From a checkpoint of a small contrastive audio-text model.
Model: encoder arch convnext, text encoder layers 6.
Training: muon at rate 0.0086, 13200 steps, batches of 256.
Data: trained on melodies that start on their tonic, played by one synthesised instrument, 26041 training examples, 129.8 epochs.
Rows from block 5 of the audio encoder, named by matrix and row number. Rows with one number belong to one neuron. Each number is 500 + 40 x the weight over its row's rms, rounded and kept within 0 to 999. All counts start at 0. Numbers have three digits each. After the name is the row's rms in percent of the matrix's.
# fc1: MLP up (encoder.blocks.5.mlp.fc1.weight, 960x160), inputs 0-159
# fc2: MLP down (encoder.blocks.5.mlp.fc2.weight, 160x960, transposed), outputs 0-159
fc1.632 188:473459490439517460508458530502554543533499504450447526469473551426497539503583538513354484513415490561523469520540489522449464544472517521505567469513512522534436458436553558515473544550478506551525421510580430474501469534516517427502510498538522530502500513504544502543491496554444536540529478559492486547495513508522515557450499461500486480495499552442463478510482539477493531495469432478431470452568484523494516493537531502599448440459463539529431452553520425493538558472455500
fc2.632 189:492522547554551496543467544525509476498449521495423530491543496486492501453571500494522484586465537504457510558496491534468531511527521515488465480525465503473476473525464442539323548543479574560486537492494517463479485566530474431495579477518466463472492572530525494613541503466517506567531464485527529469470582496533511518471533491482486501595495498477472473472499462459538497456503541488500551501488488490581560458518477502408454569467515477469548464553530569482488446511570509
fc1.633 031:553556530444518472544583438479489538531484500576545541566522485439586499494536512515491504546524501487488492551565451508487470457488432585496464492518533486520429511554462519482517516445477547519482514465484491468423561564495528499491476438485530493561494514544398516565524493521518582546482511510411440479492489449533455514503545516494462515477457535496536497526498485509556503488506536458476480472460468531347401542461484511519498495478437527510545513437496502464445536497513431
fc2.633 034:520538555468489456563494517540460458504460487510488496455471469502472559460562506414525466502502474523477456525484515559563449420456474491552464557533545455529517527519429493533395556483507585590484555459494457455488494422517448505639491535471528576473514495504449533488489457509483440537579521497572516509523468505541544530501480506511486457507499547526472494537499493496497502444508453433498486533506547487511449515559494477483550460423529505457531529476467429583480514427513495
fc1.634 149:520492537519530533573484489488484539478413456459489466416513519521564448460465459412531462502465511502515484495519471550495490478504480515587544470512476571489483562424550437490534469474537519433547495541481530489469434526455491583472547475564468513436457459487488552569545449510507540449476508494487473496539513523542530472534491572467560524565446537492536486481551543495500486515528491487402516479593442467519463498487485482537498537528459462486528544489378503540509447430569514
fc2.634 169:494499477492500452490481449504421584515487469545509464534485494526527463551441460581473499514505512436510511539505436479497490544500479491482474503523501548472505442528498519499517499483493472508455488427473479508407460454494467468540430603514556499486476465459493550519523550505549479471483499475453519490513502561570493496520532501459527463490534581539416449447546540528521467559495429522425468446544500501482407486600471602444469454499449504527455444522457529465447517424578461
fc1.635 181:515503535498521477546512525535475447485510553408438597481528500456497525482418398456589543520515540521539553534539501564546490478496536528503504429536488535525460477555553492529452572473414466548506493487486554478497461522511541508488513473471542493524502481469492527464406504459457517516399496501505498478463507475548525500586469491520449460510494432437518445479543459482565431484518563513470524570521472515465480546488479533491504540452521455504571534426466393540490518477510501
fc2.635 181:573482526563593557457550567485501578542433491571457555485479466452561490453559519477464533399490525524524493489533465413542507562497499494438498548515504494477475516503470467566530482487497462498530454514538522517503564486488594522503512511457501455491512565511499476553476480471527527569420577510552513386504448539483526546526504530481437479527453515430476547510538549499439506509466562541528520559469472453531486519502483476421542511522553506446482485541558520477522519493505531
fc1.636 108:538453516594417530448453575480449522456499484535472503486507594494467514486502538459480516555447450514493463555527471527560535572491486509511551474534542536531542510490534497537429530470529505520480459507455510489478561516475480512475451523455563517513500415525443523484427567431514503441469444488454568589555520578487520457499507493447500498532499515461459533522408458519499416470512498509605504486424518467505491494515508544509546530470500577458527459554469545478496439462486475
fc2.636 119:494480456482484490554452491444533527435470442486566501526414511486572527485518545487464553544535411541484604501560457490561572516500544498569468519578636461490462484525476494512512483451530489552520472470569503547493474557467517528441499496548508491512483475468548468510522482544457499461602483534486463532515511432560502537449480486541483516556510445532584514550492515500536456473531503493467465525465498445523464514458468463476413512495518430503528536513482454536537535459541449
fc1.637 121:497519508539585502462455523578487569447521512446545551431511472542502493550523504495480471586497484496574446518426473568406512478497480492497527454498529464471426518468499568565492466458510495493533500510461471556509539471532481431514511486467566556491508553542458601525376502459457500531485603484558544554528499481483481545465460542533472522474499492497462481462504563511452562499541527503457425481516493493540525453564486497480442465479536454426515476443497509505462505469538505
fc2.637 113:487507395552515528467585491492478473522489524453530510502467464424491498496457503509546497499439447446549484517511458500564486462468538496442445509460517541528467462478519419455476481433494517527467450531502527482493481484534458476464544533454439492518507511550530579537474445543445508538442519493615399483439479534391423526505532505548577514523480540504493487551465513553513496473461473508496505530486518509468538526492543528405448494495448549469471504481466492566433447551574492
fc1.638 014:532582513467497472459490551499489619463446492450560502420443488487516443508502461554540526486465535553440577466536497531442549546507454465467495570531460447458482520568462551524538531479453510502531538474525553473436515472557527459510523471576512509474515465525524497575487545491506492572528476548445474463447446385504506504469452503543474516476486457553511483490547499458464498507548459499567482511470545509471503466449536411503563528540568535470471526456476500490566460480513553
fc2.638 013:436565499490489481482455500585477459481541530498469503533499477484556467488486501498505467513488434540493528517503511567488421513544456475544539499448448546492452502448532516512531554440515544540547502444518431429499421494508527549450490447465473567493562461561552442433486517459418525525530486507537504522463482579517510487515501525484475480482526453524562518500537538511578495500419478428532569534528514478514499505425522506485467501446464523481553553613501425547459453407498446
fc1.639 193:529491446515500589515442492487466482507486524455536542523426587534518480551509549465508628496573561532481454429410576507464451491463534486519511474451560565501568529467543538487515511514489437459448508516549464504488494560463481501472496452513450503578510478549466537529467520468456492444443527490510454551486468476464551490446493513568437410489508492477499491504484487491511456473474518459493518530491450471586487573495532501466446487509434565489537492494525496505601571516507497
fc2.639 185:497468496458511516499464431560495499562554555522498555431564496458446465486533518497510543531596493446539468461472536481483490452441511469524503506488536446454525479538525453453440478495489473463494496508551515525463459515524490549490455537589535530577498511455469474520493546482433559521547572454473505553414409449428445494502518503446555492487490483592454503512445520493545475548501484442576498502540468476502469485540530563550533502478453490545509471455526493511540458609475430
fc1.640 111:456593489485533500361454479451510536532539484502455467446513488498437469458509528458552475504534494480478526414496552540582444456584415463492467492592505522488508541476492470483451521497523492484522456513515520584550478456501516497473533562492524522428512495495548510485556540545520512487464464480479510509563494500520513535522444392548498450605487429486475499504516513558449545525522461478501519512475526489560558543514524555437560501422534466468507469533499483553503476442492472
fc2.640 108:504442474530453508447559501522494528499553561428443468489464428507486589516470494518474520506503465506416431515460537482434433494515513511470484525479456437478549495502543501489520471549520502476516442404524446514504508543574460494444475524505557438495499496498420427473487511561550558434445434461426565476563519501517488501512543584549558461491469547455497485481547527476517496450490443480533508515494473503506477525429531528569514531543510506483544432514553499389527537529485530
fc1.641 169:475569527556490475495494570516531509453558489470490519561587524548532534516552460467498518537484403501550504542471493550474525456543472412493519488519522492543522526474504509573464555437481571435513490424485458447497558474517488473512545484442491448500451453488533486483392545496515544500525518512524463531511472458504494559576497533541497482499460482541439427532484437432476468468514493495499555451381557404499525479466464463535562519507557474495524535462540459503506497488569515
fc2.641 162:554610470500596472555460411546521478483460493503533539478493471489443472433470543498501438512497511482492493451485497538473453502518524544545494541478512477567568483447567497503458426451471468536485581504539543506593550464497531547492555432472535464414539451519480445457530494499446472542491408547525545489454473460492537514519506483535477478545489459463589540506498498512515564480465545442478460503524549510466461469447435494452526523493549490476477539517492471548455480497580455
fc1.642 111:495607533515463501570482522513559379558477433492501508487584527512460497510460512459496534516508500530484508388491454525479511489506524529502506466479482512588547467393476546430495487445489480510519471445497542492519525429527551475506551464463450544572396493468550496470503501499525416449536520522469521474459482446522523549578487511502487493524549510528523572530496504480566432474528493484510481508485492519529527442528454497501475520478514496406546498599465527486528555557453499
fc2.642 110:424524559476503477421474496475562447515541537492433490481410514575453476549477502435529479534520497481529489485530489445463476533524437509500496486505468444505591527438566458513477500519529565440435463448516496493468457492497474554482588448473521531465554483548516498487542515490478468466454535459537534467528432553517489412574491509438511459435441592431485512542467458545462556473517543457522463451484562592506511499522475469554492502527517487495505532520485522518567501569473505
fc1.643 070:468485501535470482528454570539480496414560569473515523475518544467535485538509518433466606496496525490498499512454509505490498487456445468488550502591538528445500436502501461434463574508489560436554464416491544497536492525503443495520485479451583506491483507530544580489520536431460496433448460538540471540538497552538469471549557450499487529456474532490461561441535528549497447522575521521509530505472501504479473512558404493519502506401495533506547523534466458528532522466497408
fc2.643 071:549504493529424511474525419487531533487491556584568508477525495517561513545536540445423473517422506397449508527428481520435499477582502499556521540570468500554408556524483483531481510478522507549500440475525541506542469524528439489472496516535471538476502464478527530456491505553508561501522518473460479525491480466535488497466619525453473450514465414545510624491514496498477482508485487482480547543487481482561532497516493486545502555539561490468522559475464437567466491454526439
fc1.644 168:508468460459507466504526537533493479477577497482430452503502534555467562501512525432482543507527445511523508525484480540522503478549486510503497469510606538550475592578474512527497519518465423501511482502492508453516559475517535498504507451401442491490446432540520553431442482470452532551502449487529393606489459526479532473484485497550551552473524532467413506473489477529476485544496444465464550495490520468449476563512533377578537536433508519490557495460522480507540469533492513
fc2.644 162:482587479472581431477404464557529503480475492522441507539551473523436481497513523574447593557571505477519530562469381451473509519488498496438461486553482472589532472498490443488508506435514452492531543462499566518518494513502549475501561496530474460477513520418531505509408534500546510505490478506493502525456522458481525447499458513501421502461504540439542494502467469540537498506480511432440514475544453483489542478505440598494486436496569562515439489515447456517488491538529500
fc1.645 186:471520470509520493535482501488483532539421520451428500470534504526508481489467503523494487552518575479508528498507490480554492455561531479443507455512468471488575495497542514521492441497489443515459501510499473480591464506481466528474514567536538417546448530516503542530484511483587530482538598504455480551450502572480536403380493478531533447551545531436499438402509549553506573499571501491579438440531492489549465451488453556454463534504487534522484468464491445432516535507502505
fc2.645 168:471526501504550467471397503479526465474499426426489509461460491464445492600511580579508533554459475444463496488509450456507445528508502552519473505442429449512561514517520448463481466451454517493480455481446529593655516518531494488453493496509494518497457536538492490513469538477450477510506530512465486517496523531474574459530442445490499507430488498438529485489531470473475510522501458482496455548532497476525585516545480444550489471545494443483579556489493537474537453475600480
fc1.646 018:473485529520505454529497498455446519436419510579556511504426439464477490513534552482532504488540493470521488494550520510525485439511527497524556460472405478490473521454521509429585533510425407547533486474479488524490480431436507476488477537523494472510511549521544479462519558568506399468557490472524508554502503497512485603472541464521448508512442523516518469455502456542576456465513480538537511519444545521465474488545453517517482485427543482470453528588476569504534459559577431
fc2.646 018:560500513501579479488522449487606485553493455503520554454468527463509518531517511439490545478527557505508453451492495483442520440509478551482507533485382546552503549416539538499481476496504490469527514449501457484540574450466524475459477479525522473508472441449449550496558466521511466529508539434458431467489494459527456508611450546493467492501441459501438546544514489583464449455524499506522568538486456571518418483518466428471513528520519444453477529521567436463543517486516488
fc1.647 013:518423494424505446438486558585556542412521474445537501487489433511512530561465479464474511558541536521508479465460539584512515496480524603490525501447491468516556508530515453497506480491472475444520469616497449506520413523449435531491533495512493444507455488458453509451522472507518504484513474447481476532490518467523516476469557452589476523569477491423566564512511505502459495457412478492492552507500478508447526539441452557521528486447465503446453553539542473484474443554477484
fc2.647 010:488458519493482570472470554514378485475479472483492501487388489477505496503537563498529529514520509479551470417492527395485508494514517471504424484539541483562507530512510470498519453551489498419525483561559529491498616466536506519479443463451539430526558588504498497508516558498484556511447493431525493476558519487463458501495449556497449521477465492472567487507525507440462532492468487480553539488500432535424521477471434445447466530510525553553572510470539559531535539464556506
fc1.648 173:555484481505529456477458410491551455502493500510444497528512506485429516484598567455519528551463600557467480474564493505455450484435531459489532463518505537511439479596543516649449510464475496540495505534543490466430459578470495547479558558472470426473476484484471504526442480510470528496498607474550452516488551462537510554484505523520564537470488505550537495476510475421495495531520508481445421458474482500532449498533553508500467489511558501510510515503540437469508485517475530
fc2.648 176:549496459495488497489427521561522539589462516510547575563527532478465485508495535467458446549487563516514513450539534462486459482439405427547464497520464462489473473468515444564468498513506569514497518425505526481455602598553466443498510487531524577438458575481513562508507534539485454476561456481506480501478524582476503518541487576467483495435489510551496517524454531556500519478545496468500516524486477432442472501517458480532520550461476563518490456531516503444486519604552509
fc1.649 037:484567527461512504516564484536526584512540523448482500475516548514444475520461550476562580385510559470503392547514462482431483501496498465468489529497505475482467489481483473478477573554516535478516511415578539583432480505455460493528489552476545538425478527544538498445482547495483512507492490473521419450471501499485507491446462497514552534480467558534529534489505540510556563411434494470439518552440530504512476506557454578503573453454487553493541509501530509506523479476481428
fc2.649 037:495477518468497578474434509537542520500534516535460588444508543510517514504496483493495492557532432476465522477476492559512497462526515495424447501556456586581509515448533558518501449528491451438497452404490498471522521491534470531513475450520523551479479473498529478511470462502607602552515527462509550520484479591537374516469504537554522513489450553520504520494470490486520529433484486507462532517532468509591492520516507527548447496534556428536530496424479439475418450483533493
fc1.650 152:484541552506521474508533511530427538472462494481527543488598455454493513497540526512556440515527427468525563465516467492501527486567433468478477545543472528558444530461449491469513525448523548508470500556520500585488497547492433472489474493469452543443548510501439497564414495491510466465557584448438563460539449544489432465469464492505541467469531497484520500549415544490493518506489508500535634521469463561451525604561483509473503543487533541460521455533476523509482492511491449
fc2.650 150:494563488526550476500482472470541481583579536470463461513456505503517507436536542514519468553513416542487551470463508490494410551517550545437464544537500412510510522491510538518461457507531451483462574542488451453509497451511554533544519502597488509466459494511488485512502476517456504482532519484460431472500475460531459460549463502510535542495526547470482548471487554370505547521431464475499434443501452503460508600408453511494477520548495485452535495429505462514518569551534437
fc1.651 171:550453520506452541427458491526516449534564499450468501496556510488504553451480517509460555487524542429459508510554512505475513457519506450458517523507503544551425459495552529406460496518537475463470507468516578485546536482452544437572511599488459495498505470548420551519485476484494518505540489505488491463503497474572500460503517460450445487475512533565460501521495563462576489499524541515530540448457490599486620459533515489494530568551456506517462426440484423536553441467489533
fc2.651 193:547531491462440497531476546522530463513533497457536470520544446457486442447504490514471499461510568482476444474522492486490531556548447531439510485430517512428512454515537475555529501509542442547538525504436500598472444461427527493454489454504531582530483500408450541419464511407530457501552509444462540504512558471464538518507486503511553452520449522518458453484475474492441420558526517580514529485489540438493422471557493490458466485522483488533473502475498556541489416564541552
fc1.652 111:509491518535509464544548462421511474516502541505454491414529606444488483484533515503547496471534521545496466496483437527479510517452513500490435475470539452454473488579460461491520485465545515459513512527557467500507512583527475489413486524472525477538460459491527513486526550565508506559506574487464529407427506475473468475535668516488510512409505515534525514528479516488532428510475473466479552466555527482482459483478547468502441530502593487488550544518486453516567484436469573
fc2.652 128:473503513463475547541474563423562510526401430548560468563456460497536543450524422430527536524523488526548546544504513476496459490469492525513467473453477414474499529483490507540518554534526524525458530546500486488512465530548446500512518519454500527485496607432493479534524487542519470493464405487565432544541531531473498579462576521495467534505552478521514489474566531573506477420481453488525542488507512525469524498552480501503582482441474523552505459528447510501563480461407437
fc1.653 014:454469567544462525469541533515482536519458552482541566506484571444441476509550428464487531540445599524449616554471523525565521511513516462482532511523471525505458528489522477491497533509533522521492444430521523504555461539490463506554451496503524484510564494473491458488442550508425508495519515418511504453467460505570520563462488448574427521405555540557463538506433454540517441538474547489456511470501497467556497470477537451496502501535489583484476563465493526562474538561497525
fc2.653 012:508516563491558524510490559436464510513486463491519490514536477553569609455446511546463512511459514544475505438531548481579510532488505544509445454514438493510430505503486570559515446509471532467511538464471426472465526492496495534487460474390583491507523530460517505503410420520460450491437531382448534543525484492454485557522529566578501515519554529542485479566470485480489481465525567546467536509512486559529539558471537501416465502472475504497498480519489515517494461456542558
fc1.654 171:516487480520449534479447520494458431558488475483518533444624501522508521541502525534473449546467510459549434477519496477464485537530467528538535495506535496536511507450438546467460474503575458510472451441578480610454504474469494484510540448523488476494486531460439512525533498472478540492501551509521547420448543510519466537521438447495482537583533462465520528465524433502495494526455544469417382490448541500526525501490505455514528525505576488502572525486518509501514497645469454
fc2.654 165:539524467438480480582511516504523469547517461450498490497487474485498563571538495503459425510501508476452492541517511463465539522502487541506464569523453471428524467514506417463519508518530510475450568326511508486491446487461478554423544503512472495490508483515491604458494546434518521486496481537460442444551499512519481439543441470480520526551457533480524486533503412531515505520506405576494516462488512500470481488545487490551485388518496541476541465446553512511544470551435482
fc1.655 060:519434478481526495460532457526582472504456447510539536466550520553548473561449541476412533551492453485572557488550499530460446512436496467512476492505548487443560481490555490494522431475474478450592502475522476525498500480494489518494511460543508488432474484478557539524454507514491470570488478459525540591479484564420543461531442459510520484498567514520473533503503528572452510513477534445530519488515549469539437480409494459486516480447493622465569523509520479470540498549407458
fc2.655 064:510507499453467525454457502534511478410499485500456489552500485510461524464455484493483516392502505539555562490416506574503486481446524467460510510543506582512537473514491416489478555481540504530493474537426540534491498527474466475519511529524522509573572454455484468447513555486530574537391479500511517489512509473430492540548399500523474456501452495568489488532449442518464544482557549394471526501453469438477475512521516505511457554515550512564593513529552502457482425474460520
fc1.656 018:527546464462474464458524470451587497449493472493413440568510463478451464506485459480518504531482550530531478495532437548533522487477524520565496449497557541465576439472485519584487505560430450566515445493473465501431506530475513484499518460475575609524510517499504471459484550460483498515525516567470496561616503479491493531454543550472484516548471527519505485508443491499573545545539484502442484531487500538455581581530554486542483475498460448493513522586510529490422456452479492
fc2.656 019:467516523491538537449536484509455517539570405541560489485513467514464560505540527507514505467536452488439523537522428425506554483542564505572505532469479526477486424463447434512515463517473550494463505494463532546539529446482482449484448501498540530464574560424445519528541484508508459500513539498521501422532518477511470510543462481596483504500497565504467435471429476550463425402462480572582474523469501488580449485492439423477507558498536481444504530521521524503531475451519545
fc1.657 052:476456469560494476510460546467525451498559445518517522420535515554551452470469483503510487489553526494493488543529443504530509499520507516446442507476573515484474609509472476567534413528545570520428461502546533527558437490469426531446469497506594491545524499501524505431474483486445503552435489429507446504480447544513504436542487544439503531488534519532515522546485555536484446449382492493480580508526560469492499557515515461515460559538541515445512462519494495532518545479502418
fc2.657 054:447490519513463583526531562526577492512450509483532489500496483527583556486531421486533505487510465437524545520561532574566476528483576550465513419566548538497525486461433503567502575490519574483497507489522500552469491502572501511569456521493489475538508491492547478439553477558453508566512566470508517517524555577498469533470521477594514520496434450472476516439507520507488444480535468563431524463523491524504457533509438498563561518460529433522556480559460484525477501466452459
fc1.658 172:564447475504427501518517517514519503491430519463462536522539564554569515567516496430497495508501476496464488524499441536457555484538497535458510472505501511577514499452503549602460461513452468502474441474440607463481512517525435516504448475497491478467463451458430521551453540482446493502538607446521537569524489473539566495443454460493421549497526545495554513447533516512461512484488553537463529488453566465461506477456517502461486618499473572503446516536483503502483452533481562
fc2.658 150:513477478543529432521498435547501478499479488505493516534463458545524507495458514548456507441520552583524546530498398439487530469534524489465462535570552470453597492525486555533532554516532406554459521430577539557526483460497511413522533487567421500508482557551505487464486459471536498448488468505475394466500463425584541479525450460498544492562471510508502470501539472435563475465473475515540457473493452478523559514483512459506490488498453462514514480484571527573486556498516490
fc1.659 100:463432450467518575528511491474544549521486499517494409502529478476538468491487510504478510574532498486490470485508426576408532480490495505535501477491515483521555445546460538458433483501518579486535473503456532518513529526477594474605530499523448449520506481505516428549552494471508496459456445529491542491498477457526567481512475578451501509538493528511453527468494582502422499459497493489573565367437454510510524531473461486491466532520444480469492477542532576601496530482467454
fc2.659 107:420552498521458504494523516511444579491435461481498406538493487570527492450537516509498478497542523535536534455485451447505487489537499565479506518444506523555509508407518538461540426442545486528523499488597404502491509484551483468506479563523472524545594471511526455475512381508526504451557424401534529423477537435527539485506468489484545476477522527454503500494474514509495560482518589480547448513456536507489473509558472457449485523446491527503449531456488543448473462527488505
fc1.660 078:446466461498441520474493568555491458481514437458493559458533422449473502548481606445491457483558462503492509518493509476510532490463443454492545476501420496491473498565507462477547543507510542452481513453546465498489478550557504573529482437519487551536543510501449448490473489546568510494480461482560504513538512482517472442450515564585585490489478460523509507476550510554521569456521528468429517617502451450545490483455499502475551520467589493546493601494503478511532489437482453
fc2.660 075:453433575543388451479448530498451519485547563507488534470488573504544564540532559511488514517569493462519504505439417485490494434457526460507492520507512483568554548530486542533474437496503503456450484460504540493530476588557510489471474496497470477476424471495552488559522588480464485493439473531517467474452509495523482436486499531482445555461558468528483562448500512469413548463514505425477503502486560525535488495524523453512523485469465480523569538490517593478508434457405457
fc1.661 078:487553580490481435500432433471511461486530483466444528447507465456487523500544545457566496533493506450479539478478496581573468544462489546455520487564527446499561416528430495501487567563485454497488464501526505498541518566439531487431432515606557502456519455525520495501507503542415478493468475583530475503469541476535567472535506429527548487442529543493485529521553501600521461526512459525492536450518477441504489553477537508574512497467449494496494491501491443530447424522523512
fc2.661 075:468506507486475495498486527454526519428461487487424455491504427447592429454477520463459538578490529478397513493486468463541493517460532515496473518536456476473461441512556452591425477516527538564510474485451572470533503502481531466496496490529474534442466578549469544547518428497502506498498492476534498469497494492508568508509575558558548576512520486531526556466502508488461544515483459469452597486428508457503517529405496570472486590487491571517520544534502515559482521514455550
fc1.662 016:527542516515546473572537483455488466439546534547478384532562555423471467507500466398499539489505526513496482488533485542479515499572522509481493491468461423435553420500497483451538500480547489559467438559514551519499498458448495560470557490470519505571505442544546536450441514558476515560572533562542506519514551589455507519409519499510465536488527508458490510468532523419516505526561485495512555499587565462494469570477525527488478544488485439481518475517458471505505504468489461
fc2.662 016:525478587534474555500545438466517503480519527522518472465555522580506530549521484557467449573407437516523431559495477421501510462505576513500573505529469525544507489525424474478504462456518449485501458519506598507492455465564455443523469482459500515464491439533551532553529481475485458528537494432481435570486478474525472511584487479532482505521534468519486442430512542575515496465488493457524491500460493480445476470435492465473547550483542524477496602441453494429570489470470516
fc1.663 102:512519422560506512495532512558478502489469505393498527502558525539505531510475542560540522510511531475481498512428478490577464509493474509460498536518507454499470483449489552547459531472451403549499490486452487441445532475456490473459456504462497494529504609438458513478554523468449504458483520544527492460468482513496511524541508567502541448487586538469528536452507456533417480474527472462538498494492486557502500462636493483566468571494447513540472523627464438427558481497505509
fc2.663 091:535447480515504506549501525527581471545547472523501515544477525517494500500489450542529560525533521496509446480546391486524489480418521454580485453476474503555478430472452456461526517486482511424455518477537491474438514527525502427582473479517561469507520536506500437538522520564493499506437451494458450501544546549481450459520499476475478482439426549499475575486508480474491469424520595477561486512439519583547554504491552451551440535447496471465494489507457492532568536543451588
fc1.664 103:447542420503487509539530434549462503520498508512531573485501516532520484451495538483445409536456503479518475483487477607436516495403482548496527614484430494538513518393468513497455390438498515522522474509480453438555516472482484421555534465459541529519527502473542534451520500525516559518456548473492517526450509558572497509497519507548569500492445481483482471519490632477486456495510520525519509536476566561458516502493537489511530538432480498469523465452529546461517505522481507
fc2.664 102:492514446541481500526492522524466408476492507476490511412513419539484398522449513522482463497465482517440498475491536547532461507497444510416467461518522480506525458487460470417554463455471470506526544473536425525474543379477546465530518431503512463479510444549547549531528517522542513482514509588549433493488469477482500515492465482459518508498410532477555548497536604483524522510429406505429466462462476467519480482506542461521574550480526478503503482548539435481470502460445457
fc1.665 114:430546523532555423519462472536472554489526530472421435436537518524515445483492451542467521566566493520479455502504520399495458489518516459495499485589484496515553537498442467479485489519497539528482487527432458393448509532418533560477499561581467561510472484542485493524507464493423514484469460487471576534568503486561449535485486560468499496509485450493525455498538602555508507479498571463496562488452465487537463501483526463501559451509489519482523582523414472511519479497535530
fc2.665 115:484521434519418438490475499443472571544552452526520418544515486466479472520489470523483496490541494528534557530434479482498470485545549427408524454499446456466509521480478535491528606442591497495447440450559538485459501518527518503500454484477449527487445522554501517535558493493531468478477492503515442382532504498484514532532540537497509585493486535448408491492497490502482491510537477522485463481522553545485539548546464525480532458549436499434452489495576482567531569458555451
fc1.666 029:531463510443452494468494526431434505485453548433528493482476554457555470503555440492416505428464504513490467497556448470542446493518489471485510497587490555420494552504549564545541455469568499457490515438516533446477492600508451503468518500520577502451455504507546465438524471414491506496518457539521490491486513482501496550567526531551526475460458541540520468571480467526489508488535512525419508400446492520512480452454546546577516526512481479468562537440518517560537493520557454
fc2.666 031:523529481510498514463498510532378485514455445507561536435545521512507531362510459473481458512526511488487500486494393531476457423557511493521453518460441493486537470538514435532486553482508549581469528501515529397462516499541514444520493511526506529505440519607520472423481503568554484441534483485445424405564497508466517503528546473583512572512503516496483515470499541525526522480527506456457531456448455466525503468522540511479487524451490459520473521514520483573530531465451484
fc1.667 086:488515488558533517539520512529519495519553423550525486490539447496529498486459461436457433494480489498517462545457568525477554484465551536543446554496491551546459469401459489547479425491524530552489496527509448369545513486453387557490538480458491475571495552478464575479508559438441561442469455509467460519543500531497450457508501465515487535497558491459475545489480515549470460493484530512560501533506533459517452559530531562549560497502481566477516495547488537513443437504449536
fc2.667 082:461431499594465539537474566533549557429532491499556526519484440536460473549568500506450524512473441438498438481596582552471501490545506505487494423526530483529519472570466492501586428526559519462517519511555482541513479518497465477495502427514486478527454489478501529496548480552456521482526541608501494444538552547503518472503499487518468436476458440471579560471542562527469533484505499528445459502441562496525416486480466517578423486478481515527484531482535497470516499560484481
fc1.668 018:500480454437530510540509520446447487506471433578460474451474466553517516548425486539555456550582498443538490543504525525538493493467539503447521595431502462467533625523462550464528513436456572480563534507535587514546499451560486481447448508502553475458518498436486510490417508510485537493440502419486436509483515481513509564529501489514538487503514474482526472561542527487500485526488504537507541522391507449514519521533487453435514503520490521539547510571532526455440468563508501
fc2.668 016:540527529446520540529509578521529479421424512537432528536542492453481539456521449468534619492534477473493460512485552571448451413470524464508553516517508508484488515501545472539491438485471596508473546477464523488530535524571489504478533472542532478510548538436546545485543514559499497582581554474465448475515481466469512508504433526550513472513479466488457509552479433524504518471530503439480545486583442460436474565488495442496439523526522466489543534550521466460496552463413506
fc1.669 015:539497587492432468474543540464575535518575467512559482489470547439534556530532595485498520534571486530466473520481526528456505553485496514544435453465496512509503507494583461548451502585495414549544495480564510484455478460566532540536557468496508473506531582527493602497515480492544558526513535417496527499457503454477584396524549458470498538504477471561481522468444460468498476482532498455514517544478532511443512526440500475479493419476430466508494452478492537470480505498513461
fc2.669 013:492519518456504507458443508504592523507497474529450558559466509552445522525589460539496555490507561495502537444432473545462507590511467475548541538536494523521531560473541506519481523537567451581502491591433505473526494455433542556567421467423487518519522504482524493467431529536514466571492491421470513520535494480509450497448496549478495422519533478457440457516575504535421511506523526453539479506507535491508509519493572505468482543461484532432545512597479492557488502450499479
fc1.670 041:496466433509504532582571525462482494513468522578522527457410488486511514450479545458530511526525537558491463550507422491459473481459479522538471484500486476452514426501471510483512517567563471515507523563482530583534512432494498508482466503552483459448505487443537460543524504498584567583528439527506496474467542536510422569535527484526453500453579519549501516532479483450543562451510481499427547520545509441424418464497545437585476432484511471515483520512509436474553531460491506
fc2.670 049:502390542522441489523405477526507490497447491502523468483513490462513522473531463417488516520500499542481498527552503447507522545460496567517534554507561436557455542448486569533466575548484512486458525556523460467479512522508444550499557528482513516464515446489443529516519467463502452474525464483496491554537521514425545515494500543547559480511476517412494449488516458579539419409486490434505487557509459495480570453527488492453575427428497462500514492579505490464453485424435461
fc1.671 058:438442462473546428522448467501479504483517483483466439532496511564404522546555508437459501435500582588533381489515478567511524545495508441513547571479487572521462488534568465488483573488507459542515479500460470463466472520488516534520544489489485519471486512571597499542554515504559505551508563520470454505463544530445534505512498527498569550441482516581468477455515505512510492528508509548463446489485470454489478465504478423481452521451450532445471590480541545493469527538533503
fc2.671 062:481466508450561495402537497571520458570444558530569466506474562517450559528501519557425481446550536509489494489501516495480516487485549502557524487534460495585521519505501510523513535523505523541432530430472561452486530505431512450504532530511504502364418451495507526494513579429506452453503509461484477509494494521472460454517490530484535481484492526512494488535511526524549476438519535481541590539544408475540504463485441462423513581460509540482510476572467476473543525477575473
fc1.672 043:435549485400499493403417487545485490521532507446501549401449500472459493464551488511517409549544497532476540424522614496514500539513475518490498473534489479485463518541480495500536497522543526564535481514497564451599581556530519503432481537563561504464527461510552523501463527498486557525499425539452503467454493453522562519521448426516463532434530475495497495509525538535443466517484502513539547499529445475448497490449588450551520504475491537495438482488443517521507533478505478
fc2.672 045:464433496552495548471536533494511407410493435451442423510508474554555523513476484458516533504413539469452531445453545506553457560498452483449519477484388502429463494468500526525457479534530538527484496488525523490505481554516494474472505455510536505429489563505524547454550503570451488477475481511490518453530585509462512444538572558503550500541521488449534493513563491529524524487494442468497528504512511482502544490452439581526505530478517563514398546581490528484441526484477577
fc1.673 104:500473461501453482379508449461611498537486501539515507542522509427541504450492528530519421514511518484522525493481485451465531471554493516431487400476490549541607616543508472522463420569517521518513508464478476423500497460499456563587539492475512480482494549500471489483580585469409531516471501476500535489531564460456525533524445503544458559496513458421491567472497529541469508547528518515447454484490500511522500445545491484456456492526468499519486495539487505479511564481485488
fc2.673 104:523465433545435441484511593588479434451531442526498539537508495452496531520525473513513443491533506471477529486541455516470533516534459487589490533597490577456575508442490440506532492467550452436451440518437455531481448518502444520579496508474483508478401472403529497514489497543480453490489514518511466496519508477509462494511468473501497543526462505461505520498514451473599549470455578468488515465498463550536494487549526464543519474524535509453526463514442490489632483466542491